config.toml
model = "segmentation model"
train_examples = 295000
crop_scale_min = 0.8
num_classes = 4
hidden_act = "silu"
weight_standardization = true
widths = [64, 64, 128]
init = "torch_default"
lr_schedule = "wsd"
Rows from block 7 of a small segmentation model, named by matrix and row number. Rows with one number belong to one channel. Each number is 128 + 32 x the weight over its row's rms, rounded and kept within 0 to 255. All counts start at 0. Numbers have three digits each.
After each channel's rows are labels from the 100 images, of 14848, where the channel reaches its highest value: "top examples" is what is common among them. Only what is clearly more common there than usual is listed. The data: dashed paths with two dots that lie on the same path or on different ones.
# convs0: first 3x3 conv (model.mid.1.convs.0.weight, 128x128x3x3, standardized in use, each kernel summed), inputs 0-63
# convs1: second 3x3 conv (model.mid.1.convs.1.weight, 128x128x3x3, standardized in use, transposed, each kernel summed), outputs 0-63

convs0.57:086086157136167185169178084175150111117097100097121104068146129164161117141177121024100174138138199129081064148149160088119112130105129130121094112122127148086109117107121209119150131161127161
convs1.57:068201228129140146076096197185107106116123115108152167104136150124173085122151127171126139177151133105142059124089165102109170139123107079102156063088159125122117100092121095101064125132130171
top examples: many distractors

convs0.113:105185172096160131098110077140092131087115154125122117098041165141099123102153146151139076168108070151148156118195136233152118147115145143130119155165052160129160110148181129143110208136127079
convs1.113:140155160131048167190100125154177107110098145133110196122172117166167103086168124144146143163145099133104129132118095082104140162135116164176115139134119141122144151160150121080186099114076157
top examples: short paths

convs0.94:129216187165171145106134099169139159161137108152137124150106142093106112117062128148138154136163120117103108185133126169130164131152140167166095132123124082096063147108155111061139105110140160
convs1.94:143188138180137137118114105136126152136100168108169101061145100149123113142157122141145190132110152181110177174166155103121064126076172130154124107162165138088131135106050151034096139130136124
top examples: short paths

convs0.101:156196067106122111060138144023112168116167010139112175081082104134107169167176086123081092118110129116120112114130103079144130073121159169133132123123155122154098117164135151146144137116064114
convs1.101:164065143146097076179119141152078128137149142135169093148068127122213130147092104124112132111122167118137091133066158121130142057116091155106098200196147088090166124110146132132084156159126114
top examples: short paths

convs0.104:140129152136187159190129064132128178126087131135156131099129158084168043163140143112117094185161143118149012128164151165194153142133166140143149150158125143149139096132130155159081135168111115
convs1.104:129124149141141052122167178141102117118134131114169141142142108054112185144147152100098182132080117133099146088135131117133083114118163148138097151157088178143091112146143119046147114103164144
top examples: short paths

convs0.34:124077066105153107127115077039115175145143038122141056081139133107127133136126095089110124152127095123128094118080130142203138104136175161074153133132172103108119101148067185124095089128106150
convs1.34:157135108096108116126152116147152092132111111153095120144181146113133131099167107138122091104138109125192147142151153149170154133131115134080165148076148078156124126147105145206121156142106155
top examples: short paths

convs0.114:165153137065088141044179133056128168134205039150136105077073138119117160198126090135096048086085125090101080145136116107174125089123170119111120129123137097130093134147129193133170067094083090
convs1.114:160075119085106106083147143165106115093151152138171144123116109114181136105121096128076068126139076075112110146100129116111143176129106110101096172173125150098193186069142107159114084168126132
top examples: short paths

convs0.45:160126125006121107020196143095100150113165106087127113151124111173128138182118142127119032065105127118131157144080104095134158169138161157137159114151132123113128136124130212131099084120132068
convs1.45:205200087093196171163066106098141102080117118107074166131112165144118124138157139118153151138161133147106150125165080129128154144163178158159122051138164126170088159177090130159154119090170078
top examples: short paths

convs0.123:084088054093141142114137121146133156146138019107098043065145113178104063133128128098115097081108094129112072105042120052168145090152157155149150146143108142148114127141072162121105118109094095
convs1.123:114090161058080133176122150182108175142108208154178088184150103145106130161190112107149161098103145110136165092098150122135148116145174103140142147096142102116124103130078115112097155063150130
top examples: short paths

convs0.17:091128161089180151133166109112113141118124120134129167150135137149101137180078094136126054168153161165114120146154144131109131139124140083108139159137125138152033129170172169168129155150125112
convs1.17:134125074073189117111145093110149115087116115108155165081126134160106138120120138116162118114153111108118115094121087124096167153138152178114114123155133154116121174103144122124176058070137084
top examples: short paths

convs0.26:053168132106111079103129107103080148172111162099141132138137152092041150141123111140132046166155151175132076154134133152117143102164215124106137143145154139193135134146147086131124152141165106
convs1.26:120103103116162094135160142167134132083139218123166105102087125131095196135174080119158133130082127148111118088136066070093121123146143134113115120171113171103151108118153074110155138097176135
top examples: short paths

convs0.107:099125091132086112144096183110119104052114118122120103099203100171098109134070129143110153174069121196123130145221193147128114077163113106145136157137072180089096126122122128131170150124109208
convs1.107:100147113134089142131178127170156106085101105113152133098163071123111141066118103117138065154141092161067094187156138131126107174126115112138051144180123176117165089092129107129163099133098166
top examples: short paths

convs0.67:069098140158078118163119129018199188121123094111126115080096164122095125115189157097106145098113115110101113124090139181145101147094122107136107125119154145134087129129064125147126130134086085
convs1.67:139200171140130108123132158149124063128126082128141240088170125074133141106140151123138147198117126159106135114107163123115101160107134130167116109099148161118092097142108117062137099096129177
top examples: many distractors

convs0.117:126155102147093117087125092117109170148110111090144177186105124069115132141173159145097143137117122153147135147170132197139164149090147120184162178159103145101129107193099155143098053160114173
convs1.117:110198164126149178058165126105061121084123098092116184124148098094097156123104177151089106188148076117092183148104163149123066166092055064099100091145174163113142124102126128087106087141124122
top examples: short paths